{
  "dataset": "gratings and oriented noise at many angles and scales",
  "horizontal_flip": false,
  "head_dim": 64,
  "fused_qkv": false,
  "inner_norm": false,
  "positions": "sincos",
  "mixing": "mixup",
  "batch_size": 64,
  "adamw_weight_decay_other_params": 0.01
}
Rows from block 5, named by matrix and row number. Rows with one number belong to one neuron. Each number is 128 + 32 x the weight over its row's rms, rounded and kept within 0 to 255. All counts start at 0. After the name is the row's rms in percent of the matrix's.
# gate: MLP gate (model.blocks.5.mlp.gate.weight, 768x256), inputs 0-42
# fc1: MLP up (model.blocks.5.mlp.fc1.weight, 768x256), inputs 0-42
# fc2: MLP down (model.blocks.5.mlp.fc2.weight, 256x768, transposed), outputs 0-42
gate.322 082 [114 106 125 144 100  90 138 134 104 121 105 111 172 144  86 130  47 100 100 170  81 168  46 117 183 134 146 111  80 124 102 178 114 116 128  94 102  96  75 125 132 116 166]
fc1.322 079 [166 151  97 134 154 175 145 120 119 120  75 151 142 100 162  90 176 223 161 103  69  50 128 136 111 148 120 157 156 127 101 124 143 154 126 104 115 163 145 134  87 120  84]
fc2.322 085 [126 172 128 133 104 112 118 135 145  94 154  69 144 122 116 148 113 145  94 103 130  68 174 132 132 104 199 193 147 137 101 139 114 224  94 135 150 150 116 112 102 142 139]
gate.323 117 [163  88 133 130 111  87 174  22 129 105  96  93  60 119 179  79 115 172 157 152 116  75 158 155 127  50 118 154 122  97 174  94  88 110 149 110 160  93 171 136 122 122 156]
fc1.323 117 [114 141 161 133 162 122  76 201 121 141 185 156 169 122  97 130 155  87 108 118 131 165 116  97 124 168 100  98 139 136  68 169 181 112  84 156  81 114  58 109 174 185 114]
fc2.323 112 [138 209 113 168 175 184 158 113 120 163  85 127  89 129  78 144 124 183  64 101  89 157  80 122 175 138 122 133 167 100 168 126 195  75 116 157 126  87 161  91 111 112 154]
gate.324 119 [ 66 120 192 189  52 114 112  97 131 117 178 165 131  90 144 143 139 145 100 133 144 165  74 122 109  77  86 115 163 146 144 126  72 191  81 149 119 146 153 111 180 143  93]
fc1.324 115 [184 134 125 143 135 125  65 107  87 123  84 112 144 114 114  93 130  73 149 132 149 135 108 113 146 160 143  87 119 121 160 103 145 167  99 141 148 116  76 165 160  97 174]
fc2.324 107 [ 97 164 132 162 100 141 165 127 160 186  78 161 159 135 136  55 115  86 157 115 107  86 170 117  81 122 127 113  89 167 157 102  77 138 139 102 125 167 141 189 176 138 108]
gate.325 108 [132  96 167 122 166 103 168 138 148  98 157 184 164 102  73 103  93 121 104 108  86  86 138 119 160 123 144 160 148 147  96 135 128  96 122 131 105  96 149 160 142 149 148]
fc1.325 108 [100 142 161 147 107  76 151  97  92  87 149 158 129  64  93 120 103 122 111 114  65  99 120 103 164 111 146 182  92 182 100 108 157 131 150  99 134  83 164 157 149 161  77]
fc2.325 105 [107  91 155 164 107 139 104 156 114 140 126 126 166  85 140 127  55 147  96  89  88 138 149 134 144 148 154  94  67 156  69 143 146 158 128  81 184 178 122  71 174 181 129]
gate.326 115 [147  66 125 115  96 137  88  67 110  78 101 126 124 100 111 178  89  52 143  94 129 145 123 128 160 144 136 177 163  85 135 169 145 143 141 118 121 111 211 159 134 156 108]
fc1.326 107 [150 125 108 107 156 143 122  95  95 145  88  87 117 119  93 156 142 147 104  77 175 134 187 106 132 159 163 122 131 163 138 160 150 161 133  78 125 154 167 100 137 209 135]
fc2.326 107 [127 127 143 107 170 117 135  96 117 117 195 186 123  77 139 158 141 129 159  98  70 129 147  98 135 107  89 122 102 104 165  98 135 151 119 119 137 138 137 132 200 105  61]
gate.327 123 [127  77 160 103 106 125 126 104 170  79 178 163  93 146 174 141  80 145 120 165  86  85 183 121 142 133 147  97 112 135 154 186 170 136 100 144 182 155 121 152 137  69 125]
fc1.327 117 [136 171 127 173 172 124 144 206 140 115 113 115 127 124  95 113 200 107 136 140 160 143 162 119 104 119 101 141 149 137 132  70  86  97 134 132  54 155 139  94 199 171 107]
fc2.327 119 [115  80 112 133 147 111 127  54 176 174 176 162 190 160  93 163  83 106 150 157 156 123 170 126 110 129 122 114 135 101 126 188  86 164  94 116  96 160 172 158  96  60 104]
gate.328 133 [180 136 102 120 173 189 166 126 155 147 107  90 173 194 134 164  97 159 103 105 147 134 160 128  94 133 161 157 128  79 114  54 134 136 134 116  90 153 119 113 152  88 102]
fc1.328 138 [115 126 115 203 164  94  88 156 147  88 140 155 151 163  79 133 140 134 114 110 106 199 127 128 207 111 118 143 183 121 106 123 134 126 153 141 167 166  61  58 154 113 132]
fc2.328 127 [117 127 125 109 174 131 150 168 158 130 161 120 138 179 152 155 192 151  93 154 148  44 112 177 104 125 174 116 134 141 101 115 157 176 133 169  69 128 172  99 133 186 125]
gate.329 095 [110 163  85  74  52 151  83 139 164 100 139 149 121 111  32 130 139 164 169 149 113 123  93  82  84 157 189 109  90 154 128 130 151 136  83 118 116  99 121 112 142 130 142]
fc1.329 098 [121 108  97 133 150 150 123 123 131  99 186 166 166 184 131 147 147 168  80 102 100 116 117 128 105 185 148 168 127 157 156 190 136  78 119 110 122 150  93 141 205 147  61]
fc2.329 102 [132 141 126  47 120 203 155 135 116 129 117 108 157 170 120 141 127  99 163  88 156 162 166 108 192 136 168  52  95  68 130 115 160  97  84 177 118 115 118 115 146 147 141]
gate.330 105 [ 57  91 124 103  76 189 162 149  96  92 114 189  97 119 150 167 173 101 151 154  49 122  92 103  82 144 116 141 105 142  90  68 131  97 116 134 129 172 171 211 142 132 210]
fc1.330 100 [143 103 131 121 131 131 105 150 154 165 100  96 144 123 139  81  52 187 160 164 172 181 182 167 108 122 154 142 102 129  79  99 120  87 148 106 106  66 109 131 124 120  51]
fc2.330 104 [ 98 129 152 143 102 157 151 125 123 111  59  74 111 106 160 179 143 140 122 166 117  43 130 149 151 109 186 122  37 141 133  85 122 110 123 139  79  56  90 142 118 141 152]
gate.331 136 [186 187 144  64 155 161 121 243 147 117 112 124 107 112 139 148 120  90 121 196 154 152 124 140 113 118 172  93 116  77 159 115  53 194 136 129  85  98 189 136 106  76  88]
fc1.331 129 [232 165 132 104 170 112  83 218 140 158 170 128  92 123 140  98 152 119 164 101 101 118  92 108 100 137 154 104 120  87 150 146  99 137 161 120 121  93 172 112 149 136 139]
fc2.331 132 [ 61 136 133 130 111 111 119 104 167 150 156 135  97 114 128 109 151 190 155 115  98 131 136 125 133 166 105 158 141 126 126 156  66 142  73  95 148 171 137 137  59 138  96]
gate.332 123 [140 159 143 158 149  85 107 142 122 102 131 151 169  89 149 152 120 163 118 139 151 102  96 132  91 104 126  82  96 106 159  51 138 145 126 121 168  89 133 142 122 186 153]
fc1.332 117 [124 156  82  83 169 145 159 130 137  51  66 133 158 159 121 106 156 144 142 153 129 113 141 118 116 155 177 135  88 157 169 109 128  89 129 168  96 151 104 161 134 104 150]
fc2.332 121 [133 143 188 108 148 182 127  75 174 136 142 159 103 126 147  95 154 151 146  65 111  88 163 106 146 145 116 176  96 156 122  81 131 146  97 166 131 160  64  43 164 119 164]
gate.333 113 [ 97 186 104 114  51 158 104 167 134 169 230 164 125 123 141 147 112  99  64 162 135  97 155  99  63 131 116  99 174 133 147 132 131 105  94 149 205 137 143 139 112 158 128]
fc1.333 115 [113 165  96 108 143 180 144 180 117  89  95 103 118 193 117 168 161 104 161 107 128 149  71  98  69 123 127 127 147 175 121 148 110 124 162  70 129 111 123 123  91 161 126]
fc2.333 109 [ 87 150  81  98 119  96 116  97  94 117 228 112  95  97 136  75 146 146 155 150 114  98 102 148 169  56 103 123  72 114 161 112  89 141 135 168 138 111 158  82 190 131 146]
gate.334 119 [ 95 133 188 124 145 149  50  70 101 109 106 116 113 133 115 160 210 150 116 118 113  86  75 139 191  91 109 161 170  96 153 204 114 200 116 137 138 132 107 126 168 139  81]
fc1.334 119 [ 78 114 181 190 137 132 148 167 142 146 138 114 101 170 102 136 106 117 157 118 102 122 103  77  72 138 156 121  89 114  92 113 110 141 172 171 100 143  97  47 147  86 147]
fc2.334 106 [122  85 160 121 123  83 100  77 141  94  89 106 143 174  95 142 104 130 108 121 126 147 137 173 169 144  99 137 112 140  73 138 100 114 133 127  83 141 154 165 171 141  80]
gate.335 079 [139  75 162  96 166 105 117 156 160 139  94  88 157 172 120 137  83 108 123 119 172 147 147  66 131 127 110 141 155 131 116 126 150 108  60 107 115 132  97 107 167  98 130]
fc1.335 076 [113 137 113  76 181 103 146  96  77 171 124  59 119 140 125 125 101 108 115 122 165  61 178 125 138 165 116  98 175 169 118 102 120  92 109 106  98 139 120  86 128 110 158]
fc2.335 085 [171  97 127 146  86 127 105 125 117 186 157 139  87 181 129 112  82 143  77 127 145 121 106 113 216 115 117 102 155 112 105 121 151 115 167 162  95 110 105 115  58 109 112]
gate.336 081 [120 149 113 157 153 112  97 156 145 127 149 141 138 148 102 158 138 180 173 118 138 136 169 131  97 123 177 118 130 124 115 132  96 206 153 174  95  67 120 110 122 144 197]
fc1.336 086 [122 150 155 181 119  82 121 136 109 123 168 111  59 159 155  86  89 127 172 163  86 150  97  93 154  84 184 106 110 133 152 115 205 142 151 114 138 104 183 132 116 112 127]
fc2.336 089 [118 147 143 147 108 131 182  57 123 189 128 120 174 110 151 147 174  84 122 105 149 149 167 151  94 140 193 126  48  36 124 186 117  82 128 163 154 108 153 115 158 143 158]
gate.337 089 [ 66 138 180 155 162 154  80  89  89 148 163 169 116 217 118  85 146 150 177 188 142  91 152 110 116 100 171 134 201 111 158  99 150 125 146 138 125 102 114 133 100 108 112]
fc1.337 090 [ 90 180 207 126  95 139  74 108  69 160 146 145 109 177 116 112 141 159 142 166 145 105 146  76 117  95 182  98 187 117 161 108 144  98 128  89 148  80 111 145 138  91 138]
fc2.337 097 [ 86  88 111  81 102 118 121 157  90 148 126 155 149 192 147  97 128 102 169  92 211  94 105 123 128 111 189 165 119 106 165  92  61 170 115 140 140  94 137 192 109 106 143]
gate.338 134 [116 128  96 131 172 158  79 145 113  70 162 156 127 134 158 120 146 119 122  84 109 146 114 125 146 142 153 141 133 132 136  87 123 102  99 136 131 153  92 121 116 104 110]
fc1.338 120 [ 83 146 117 101 187 177  96 140 196 145 137  79  69 121 107 133 135 125 129 159 122  93 149 175 111 100 144 145 125 115 144  91 111 115 162 174  90 144 115 165  70 133 148]
fc2.338 122 [161 119 161  83 161 172 155 120 130 119 109 123 182  89 115 160 188  83  65 161 143 156 153  95 141 118 137 134  99 112 191 188 125 102  80 151 150  76 159 177 100 118 142]
gate.339 073 [112 192  86 152 136 124 105 121 122 148 142 151  86 126 107 113  76 133 163 142 114 126 116  95 125  86 191 120 106 203  98 202 130  45 162 207  97 127 155 231 170 118 123]
fc1.339 078 [170 138 138  87 121 135 143  79 147 114 141 126  90  94 166 123 101  77  51 142  83 120 105 153 135 130  60 169 109 150 188 115 112  77 171 152 138 122 118 118 133 128 108]
fc2.339 082 [144 158 123 120 195 159 160  98 151  65 160 149 168 147 151 150 149 133  90  93 183 135 130 140 100 146 111 124 133 108  89 149 108 149 121 128 107 143 159 145 160 105 151]
gate.340 095 [154 177 124 103 135 117 131 135 142 122 144 115 154 100 140 170 133 137  86 130 159 142 133 140 151 125 161 118 136 144 122  76 154 169 141 149 176 126 157 115 119  48 135]
fc1.340 097 [ 55  69  51 140 118 150 130 101 156  73 107 145 152 105 141 110 114 125 187 160 158 107 164 173 130 150 119  74 159 163  76  37  85 101 141 130 154 121  98 114 179 143 106]
fc2.340 095 [136 124 149  99 138 135 143 119  93 158  99 133 156 114 109 147  82 176 155 146 164  96  97 160 152  29 141  63  97 156  55  92 111 122 163  84 132 142 150 162  99 173  73]
gate.341 100 [132  72 174 122 144 172 167 139  84 156 112 105 136  98 147  90  45 158 137 112 135  87 147 180 133  41 123 181  97 119 130  92 181  51  81 112 123  65 137 125 103 165 168]
fc1.341 090 [118  88 158 116 147 180 147 125 117  93 151 121 132 133 190 146  54 177 136 133 180 133  96 119 107  97 106 112  63 118 142 120 171  76 114 118 113 120 167 140 153 146 134]
fc2.341 102 [161 137 139 109 167 160 106 126  97 144  84 135 126 140 141 110 161 130 149 160 150 100 132 162 179   0 146 108 131 113 111 138 104 122 152 153 190 151 154 125 137 147 123]
gate.342 089 [132 117 109 147 143 106 140 149  86 119 127 127 160 138 159 122 160 107 173 117 110 127  83 165 122 188 132 161  68 141 119 201 109 186 161 142 149 153  89  47 142 128 173]
fc1.342 103 [ 97 122 100 135 106 149 128 132 152  64 118 131 184 140 137 113 146 109  93 123 143  91 220 147  93 113  86 132 125 106 139 103 158 116 157 146 176 114 110  91  88 182  66]
fc2.342 095 [ 82 114 171 129 126 136 140 140  72 165 146 148 133 110 149 150  76  67 103 133 140 121  88  53 152  94 151 155 134 154 108 195 140 152 128 123 104 181  91  89 177 152 137]
gate.343 105 [159 118 125 146 169 126 101 130 106 134 169 127  98 124  97 134  89  28 143 210  92 125 195  56 148  94 155 127 119 108 107  92 114 131 180 108 117 130 135  90 129 136 124]
fc1.343 097 [167 145 146 135 135  92 110 128 121 151 102 104 139  83 112 103 132  95 113  84 185 154  83  68 144 116  95  83 127 128 141 113 175 166 112  97 156 101 161 130  63 106  90]
fc2.343 098 [160 128  34 101 162 103 154 158 103 144 145  99 179 147 166  96 180 132 147 127 183 120 184 167 125 147 150 124 100 109 174 121  66 139 194  85  77 101 141 108 116 137  85]
gate.344 081 [125 152 165 156 128 124 106 159 134  82 179  69  75 150  62 125 105 139 121 152 113 147  85  97 155 189 131 148  96  70 159 164 105 135 139  58 127 127 100 113 120 103 111]
fc1.344 080 [189 176 140 150 137 126 164 117 146  90 135 143 132 106 118 131 134 112 196 122 135 133  67 147  94 137 150 171 124 128 153 115 156 128 166 149 119 103 148 132 117 118 113]
fc2.344 087 [148 113  85 187 111  64 107  69  97 130 161 169 162 110  96 144 137  95  97 103 114 141  91 130  82 162  70 122 102 115 100 103 110 124 121 137 148  80  87  55 138 141  71]
gate.345 083 [168 147 175 226 148 143 144 126 125  92  93 143 112 135  97 181  92 161 129  80  89 156 129 166  50 119  72 122 133  88  90 161 137 127 168 136 127 130 137 145 128  94 118]
fc1.345 084 [ 83 108 106  90 133 137 192 172 136  75 138 159 132 122 107 160 179 125 109 167 157 166 101 149 104 114 125 123 149 160 169 129  88 172 133 131 149 106 122  77 110  67  62]
fc2.345 081 [117  66 204 124 123 148 151 127 159 188 111 109 110  61 117  92 126 129 114  70 120  98 155 136  74 132 120 176 117  96  81 117 193 118 161 138 159 156 202 123 130 104 144]
gate.346 080 [ 90 118 125 155 107 103 146 165 108 109 107 115 100 103 140 147 119  96 167 159 138  87 171  80  87 130 130 165 123 146 165 152 154 126 118  80  50 113 180  67  98 127  87]
fc1.346 088 [135 158 143 102 148 142 136 112  85 149  54 222  92 130 138 121 147 101 115  78 124 134  51 133 105 126 115 140 112 124 117 124 100  66 110 169 118 110 110 122 125 141 171]
fc2.346 090 [134 148 108 174  97 120 139 100 165 142 117 105 188 168 155 137  82 145 108 106 188  95 123 130 152 156 165 120 184 133 158 122 177 179 122  84  66 172 184 168 164 105 123]
gate.347 085 [130 135 120 148 154  78 124 119 179 176 107 107 107 103 130 144 130  88 105 108  72  92 138  96 154 187 159 105 179 158 154 104 151 173 113  54 109 141 112 149 182 159 119]
fc1.347 081 [ 90 120 138 107 129 111 136 133 183 182 149 115 109 107 172 125 120  48  94 139 120 135 172  62 154 110 114  56 113 144 107  81 142 134  73 156 144 128  78 170 141 144 128]
fc2.347 084 [105 132 165  82 154 122  87  96 125  88 166 143 139 138 105 103 166 170 103 100 148  85 137 125 122 124 180  97 104 192 125  66 119  87 133  89  98 116 127 125 135  86 138]
gate.348 084 [107 117 113  89 116 118 112 148 159 112  94  74 161 104 120 123 126 116 106 104  81 114 201 125  63 118 119 157 173 115 154 104 151 141  91 157 150  97 140 150 180 148 145]
fc1.348 092 [ 92 112 205 123  83 102  92 142 133 132 139 103 130 186 106 196 138 208 198 139 151 114 132 116 154 130 128  84 119 105 155 130 155 148 183  81 137 180 104 127  93  84 116]
fc2.348 095 [118 104  94  89 147 112 111 104 115 162 201 177  97  83  95 111 151  98 122  75  71  92 117 148 114 137 131 141 128 147 178 177 123 144 135 152  60  93 160 184 127 100  88]
gate.349 099 [126 146 165 116 129 103 111  95 159 109 132 143 123 201 108 140 115 150 127 128 172 146  86  76 111 110  84  66 108 134 142 155 137 160  60  83 165 119 162  89 159  92 119]
fc1.349 096 [116 129 162 155 142 109 101 127  58 122 107 152 144  98 212 151  81 167 140 104 105 143 143 131  72 130 151 181 164  88 124 105 158 135 147 113 105  89 179 150  90 117 153]
fc2.349 090 [136 154 170 140 150 156 145 125 103 165 103 190 146  89 143 127 111 151 166 156 153 104 128 151 184 112  68 108 133 160  94 121 110 182 144 126 151 144 117 157 124 173  84]
gate.350 101 [136 196  78 159 176 147 150 166  70 161 114 214 106 198 141 101 128  94 136 146 104  78 124 164 153 142 119  57 199 102 128 155 137 162  88  91 158 135 136 133 110 113 199]
fc1.350 106 [137 138  85  86 184 167 104 166 160 165  96 113 167 232 167 155  99 158 104 130 137  74 106 132 102 177 108 115  96 107  76 100 133 161 146  87 152 133 181 119 135 161 180]
fc2.350 095 [ 93 164 125 114 149 169 123 142 125  75  87 118  89 103 128 141 140  75 177 112 115 163 124 113 126 172 112 163 128 168 145 155 127 131 149 146 130 135 101 110 103 136  68]
gate.351 100 [185 126 167 114 125 104  90 173  69  73 185 117 127 149 141 112  93 111 121 106 123 125 113 138 130 142 205 127 150 113 128 134  71 111 170 172 152  66 153 134 134 127 101]
fc1.351 101 [ 99  90 111 162 117 146 133 117 126 140 111 209  81 113 124  72  91 147 115  97 202 164 127 112 152 116 145 168 103 116 150 145 175 126 125 120 159 138 142 120 114 127 119]
fc2.351 101 [151 119 162 145 150 142 169  92 111 135  97 188 151 136 134 164 120 113 140 161  73 146 109  73 129  91 179 147  96 160 137 170 121 140 153 134  67 163 118 106 163 158 134]
gate.352 092 [144 114 125  88 166 151 114 132  91 131 175 134 129 131  91  48 102 117  99 187  60 112 141  61 147 176 173 108 129 121 168 140 127 146 132 166 113 164 147 151  70 203 131]
fc1.352 085 [130 106 170 119 129 141 134  89 110 127 151 140 125 109 163  71 129 129  98 174  53  82 143  53 111 135 185 138 133  84 153 136 120 173 113 107 130 159 144 153  96 158 147]
fc2.352 102 [ 98 141  99 129 113 145 117 159  67 104 121 121 151 180 134 112 157  80 181 156 177 140 129  92 171 198 143 166  97 124  96 102  64 157 145 122 121  87 105 137 169 179  45]
gate.353 090 [109 105 111 167 121 126 175 125 137 121 102 150 136 181 102  43  84 146 183 186  94 103 140 187 172 123 126  72 134 125  56 120 101  88 144  96 170 154  86 145  83 122 143]
fc1.353 088 [110 139 184 106 120 132 115 148 166  90 107 150 166 200 126 104 131 106 140 128 132  71 118 106 124  82  99 108 103 112 133 121  93 156 135 161 165 157  96 159 144 169 114]
fc2.353 091 [117 162  90 150 165 143  90 143 130  92 123 109 118 102 138 159  91 112  93 111 133 118 137 145 140 162 195 139  92 177 203 141 109 158  85 104 109 119 143 122 144 128 125]
gate.354 096 [143 127 117 129  95  77 114 158 134 149 106 145 149 165 137 106 101  73 130 167 138 113 104 152 102 140 107 130 101  70 122 136 125 116  47 148 116 137 101 173 124 153 134]
fc1.354 094 [144 144 127 155  87  84  67 131 165 142 112 170 137 173 149 122 114  70 181 128  90 123 111 140 107 106 120 176 122 122 107 175  68 139  77 178 138  75 109 122 173 145 173]
fc2.354 096 [138 104 170 172 123 212 117  55 115 173  88  99 117 167 147 169 171 160 165 180 165 112 107 102 118  42 107 102 151 115 130 108 170  99 100 119  80  70 113 169 131  91 159]
gate.355 111 [119 137 141 127 175 136 148  59 104 107 158 144 100 105 107 144 167 117 133 121 136  74 137 138 133 143 119 127  99 137 157 145  43 172 106 134  78 132 111 100  99  83 130]
fc1.355 112 [133 146 113 116 171 122 118  68  80  94 115 194 117 107 119 129 191  90 125 104 112  61 115 145 130 136 101 145 107  90 130 167  58 186 106 113 105 108 145  98  97  75 114]
fc2.355 100 [159 112 139 135 180 119 122 128 123  35 124  69  65 139 147 200 109 127  88 155 106 118 151  84 122 153  80 131 159 108 162  93 151  85 143 138 103 119 145 105 155  76  87]
gate.356 114 [ 90 123 161 160  64 113 133 114 109 140 164 162 111 146 134 130 114 130 170 170 116 130 131  95 164 115 150 121 116 153  92 170  95 135 104 153  82 109 139 127 149 121 124]
fc1.356 115 [109 146 126 134 143 156 107 199 101 103  98 116 173 125  98 130  61  62 112 104 105 149 117 112 155 133 148  74 106 106 169 136 136 108 126 115 155 123 125 157 151 128 147]
fc2.356 107 [155 141 151 119  73  81 129 102 177 158 134 192 111 106 129 117 211 121 166 139 144 112 152 140 187 157  63 172 101 139 110 116 165 142  87 111  84 119 157 142 152 145 137]
gate.357 090 [ 83 140 162 105 153 128 126 125 116 129 140  68 118 144 195 108  81  85 143  95 101 146 107 166 169 122 112 168 203 129  75 121 166 106 175 129 146 139 123 153 127 161 178]
fc1.357 087 [110 120 113  73 140 155  98 144 127  81 143 125  53 131  86 135  98  99  55 121 133 166 122  67 109 179 165 132   0 152 123 155 106 158 115  89 103  87 122 141 120  76 116]
fc2.357 090 [140 119 159  98 138 163 157 116  98  57  86  66 152 182  93 152 221  81 116 137 102 122 152 122 104 150  85 130 150 210 178 119 132  92  86 148 147  72 141 107 103  96 126]
gate.358 124 [ 54 134 132 240 187 179 127 119 115 126 138 150 140  82 140 140  80 148  81 130 122 140 118 124 108 164 154  95 144 129  48  97 178 133 136  73 127 161  91 141 149 148 113]
fc1.358 120 [ 96 150 130  80 162 173 127 117 132 119  96  97 125 107 189 199  67 163  89  84 107 157 144 117 145 106 116 144 125 154 102 120 141 174 188 139  95  89 133 109 109 163 113]
fc2.358 113 [123  73 115 127 163  88  79 193 157  87 146  79  77 103 129 172 161 130 136 194 197 142 114 132 184 100 139 160 131 136 131 143  92 179 156 136 101 136 124 173 170  94 127]
gate.359 090 [175 123 123  63 157 129 183 140 104 138 136 180 147 227 136  88 133  93 207 114 119 125  69 152 167 107 131 158 152  96  70 136 103 191 124 106 177  82 118 132 155 168 109]
fc1.359 089 [ 88 134 125 122 158 143 125 104 204 103 131 155 106 187  57 162 164 150 122 153 166 179 106 179 202 120 139 198 194 120  86 137 141 162 131  96 146  86  92 118 194 133 140]
fc2.359 092 [162 119 101 135 104 129 226 150 107 154 146  80 152 148 152 118  81 107 153  93 129 131 130 156  79 144 107 126 182 185 100 143 129 162 143 131  87 182 185 105 159 117 132]
gate.360 111 [102 130  75 201 130 188 164 138  96 118 177 164 124 210 113 109 167 155 131  85 121 102 103  92 158 167 150 133 138 139 127  78 140 133  91 128 129 125  97 111 131 199 128]
fc1.360 113 [156 122 132 114 128 140  84  86 135 151  78  97 183 107 198 112 108 134 105 143 140 185  75 141 102 137 113  86 130 128 112 164 138 150 115 116 125 130 158 196 114  96 177]
fc2.360 109 [138 198 118 140 154 146  77 114  79 162 190 120  96 200  82 143  60  66 148 127 135  99 142 135 131  89 181  65  98 137 150 108 116 150 133  84  93 114 128 139  96 149 127]
gate.361 130 [154  65 168 138 143  76  89  89 161 171 173 161 163 181 177  99 142 170 112 135 125  84  86 111 150  82  83  90 137 119 161 197 125 148 169 123 138  96  83 177 154 108 160]
fc1.361 127 [148  55 126 135 139  80  66  98 144 155 159 164 182 150 175 102 142 184 121 181 149  93 132 128 129 112 132 105 143 147 100 161 161 183 178 158 169 144  87 173  94 123 100]
fc2.361 117 [ 93 140 142 112 141  94 143  97 168 124 159  58 162 116  78 147 102 125 103 145  99 127 158 105 171  66 166 140 100 154 152  94 147 136 189  81  69 153 162  97 106 150 158]
gate.362 086 [174 111 110 132 160 171 155 138 151 156  83  66 124 150 144 177 131  84 172 118 121 161  99 106 121 147 130 160 158 128 181 122 128 125 168  78 114 103  69 172 110 111 118]
fc1.362 084 [119  63 139 123 140  86  93 168  83 108 176 182 146 141 100  63 153 184 132 105 155  87 139 108 142 136 131 120  84 123  94 141 135 123 140 115 137 106 178  95 155 174 167]
fc2.362 084 [102 153 131 131 134 134 193 117 150 132 108 158  98 104 136 149 136 132  84 137 127 164 128  89 145 102 113 111 165  89 105 135 161 133 121 111  68 109 124 173 152 156 109]
gate.363 129 [126 145 149 111  99 104 158 102 100  82  96 105 111 135  74 119  65 140 126 153 124 122 148 126 129 155 124 181 148 175 187 140  90 124  87 115 130 106 131 139 178 100 135]
fc1.363 130 [151 139 117 117 108 110 104  99 145  73  96 110 118 131 120  94  93 158 112 179 123 144 146 104 136 156 115 177 166 183 143 123  93 157 121  99 190 115 158 131 154 142 125]
fc2.363 118 [127 115  36 108 117 154 102 108 148 124  62 110 171 124 147 127 128  48 136 186 140 110 126  46  96 161 121 190 126 133 124 116 153 184 123 100 143 126 119 132  55 132 185]
gate.364 075 [ 66 127 115 194 116 147 153 154  84  45 100 139 145 129  81 140 108 134 151 164 118 133 119 124 134 133 162 146 153 124 132 136 136 118 159 100 136  54  58  84 143 140 156]
fc1.364 077 [145 134  94 110 112 117 163  88 142 145  78 149  92 170 169 150 176 121  88 131 122  85 110 134  69 181 127 168 160 184 146 169 106 102  69  99 100 141 126 115 133 201  99]
fc2.364 079 [141 114  73 101 134 114 182 139 105 103 125 131  93 142  95 133 151  50 132 146 105 114  88 168 109 113 143 127 141 140 126 117  94 127  74 199 105 145 217 134 118 162 185]
gate.365 088 [125 128 100  95 199 106 164 164 137 130  84  98 158  41 100 120  99  98 152 132 129 147 122 142  80 121  97 167  93 136  96 101 164 170 160 148 147  75 127  94 175  97 120]
fc1.365 085 [100 138 105 118 134  83 142 159 126 133  46 192 133 191 147 162 115 103  82 118 117  83  98  97 177 115 135 134 127 101 124 155  84 105 126 168 104 123  92 178 153 108 172]
fc2.365 089 [154 177 113  99 157  55 111 129 180  88 143  99  93 131  52  97 134 127 153 166 131 110 118 153 109 190 181 141 101  92 181 106 165 134 105 108  84 119  85 163 110 150 186]
gate.366 117 [ 99  80 106 173 182 139 106 179 146 112 117 102 110 115 161  61  67 182 127  86 159 118  78 127 102 117 159 161  91 115 133 123 145 130 145 195  87 128 147 137 163  80 106]
fc1.366 116 [165 142 120 147 155 124 114  64 139  98 184 109 145 161 136 155 171 108 148 129  99 107 154 144 117 120 116 145 118 137 152 145 146 179 113  66 165 136  80 120  95  89 163]
fc2.366 108 [160 129  62 115 105 136 133  92 172  90 160  73 128 111 151 118 123 111 171 144 134 182 132  94  89 110 131 166  81 100 137 137 101 125 118 179 135 138 109  90  85 140 118]
gate.367 080 [ 20  91 114 111 149  80 123 109 135 130 145 128 140 168 113 144  81 170 136 106 149 133 157 143 132 121 111 108 124 187 104 137 123 190 118 123 162 163 111 119 154 121 110]
fc1.367 084 [124 115 129 124 150 137 144 121 125  88 177 114 114  65 121  82 164 140 152 148 112 105  42 123 124 123 153 119 132  72  79 137 140 162 149 169 116 122 103 130  98 122 133]
fc2.367 088 [148  86 127 121 142 132  74 126 125 147 109 132 125 157 108 141 134 131 114  96 142 126 118  72 122 117 119 123 180 142 118 133  83 125 134 174 153 139  75 129 146 124  32]
gate.368 097 [ 81  99 125 111 149 113 159 162 108 154 136 179 111 110 102 114 113 220 104 135 157 184  97 116 111 123 131 130  84 132 153 141 133 185 103 140 186 159 148 168 133 197 142]
fc1.368 096 [155 143 150 145  81  91 152 109  99 122  81 107 144 168 153 131 143  61 209 157 117  77 124 121 141 112 118 154 153  80 175 144 105 106 144 148  80 135 152  74  50  55  77]
fc2.368 106 [ 74 100  96 134 102 165 140 112 102 148 188 125  86 155 186 159  67 121 134 174 113 157 131 159  70 154 114  56  92 130 126  83 154 127 134  87 146 110  54 124 134  88 110]
gate.369 118 [ 86 177 128  75  97 143 147 117 173 167 155 163 141 112 111 131  71 179 104 101 123 131 167  97 119 128 120 116  94 114  73  81  83 183  93  82  88 135 132  96  73 128 159]
fc1.369 113 [107 146 152 151 120  63 128 105 130  89 148 148 181  89 153  93 116 147 124  80 182 146 151  85  84 121 173  81 103 131 121 151  81 123  94 136  98 156 119 104 124  95 126]
fc2.369 112 [122 147 203 143 118 127 180 154 143 147 160  55 127 127 123 128 168 112 113 107 173 189  92 159 201  70 154 202 169 145 127 168 136 125 102 124 162 103  34 137 103 123 102]
gate.370 132 [149  87 123 108 143 152 146 118 135 120  96 110 137 113 105 114 124 124 176 148 112  98 112  94 158 174 123  97 126 146 131 145 176 129 115 144 102  86 122 103 144 106  37]
fc1.370 133 [107 154 107 159 132  88 135 128 128 115  77 134 126 161 151 114 136 151  41  85 126 151 136 165 153 103 114 157 156  91 119 124  91 120 156 131 140 124 133 123  93 135 170]
fc2.370 127 [ 97 127 119 129  94 125 140 107  93 134 185 133 132 152 147  73 128  81  83 118 142 165 126  94  99 151 160 119 135 141  56 100 204 146  84 169 168  99 134 157 102 110  97]
gate.371 085 [112 123 181 132 178  92 131 147 140 129 136 113 160  89 120 151  56 167 132 147  91 110 125 146 125 104 133  83  69 127  59 214  99  38  99 101 132 105 203 131  87 179 110]
fc1.371 080 [115 151  89 135  93 106 131 110  96 148 105  86  89 163  74 103 159 119 136 142 175 180 133 156 168 128 147 160 178  99 170  72 107 164 219 162  77 144 122 153  97 129 150]
fc2.371 087 [164 126 107 154 142  98 132 113 120 161 177 114 173  93  98 176  63 120 111 123 157 134 147 121 115 140  79 116 166 101 175 117  90 117 112 139 116 119 126 203 127  91 129]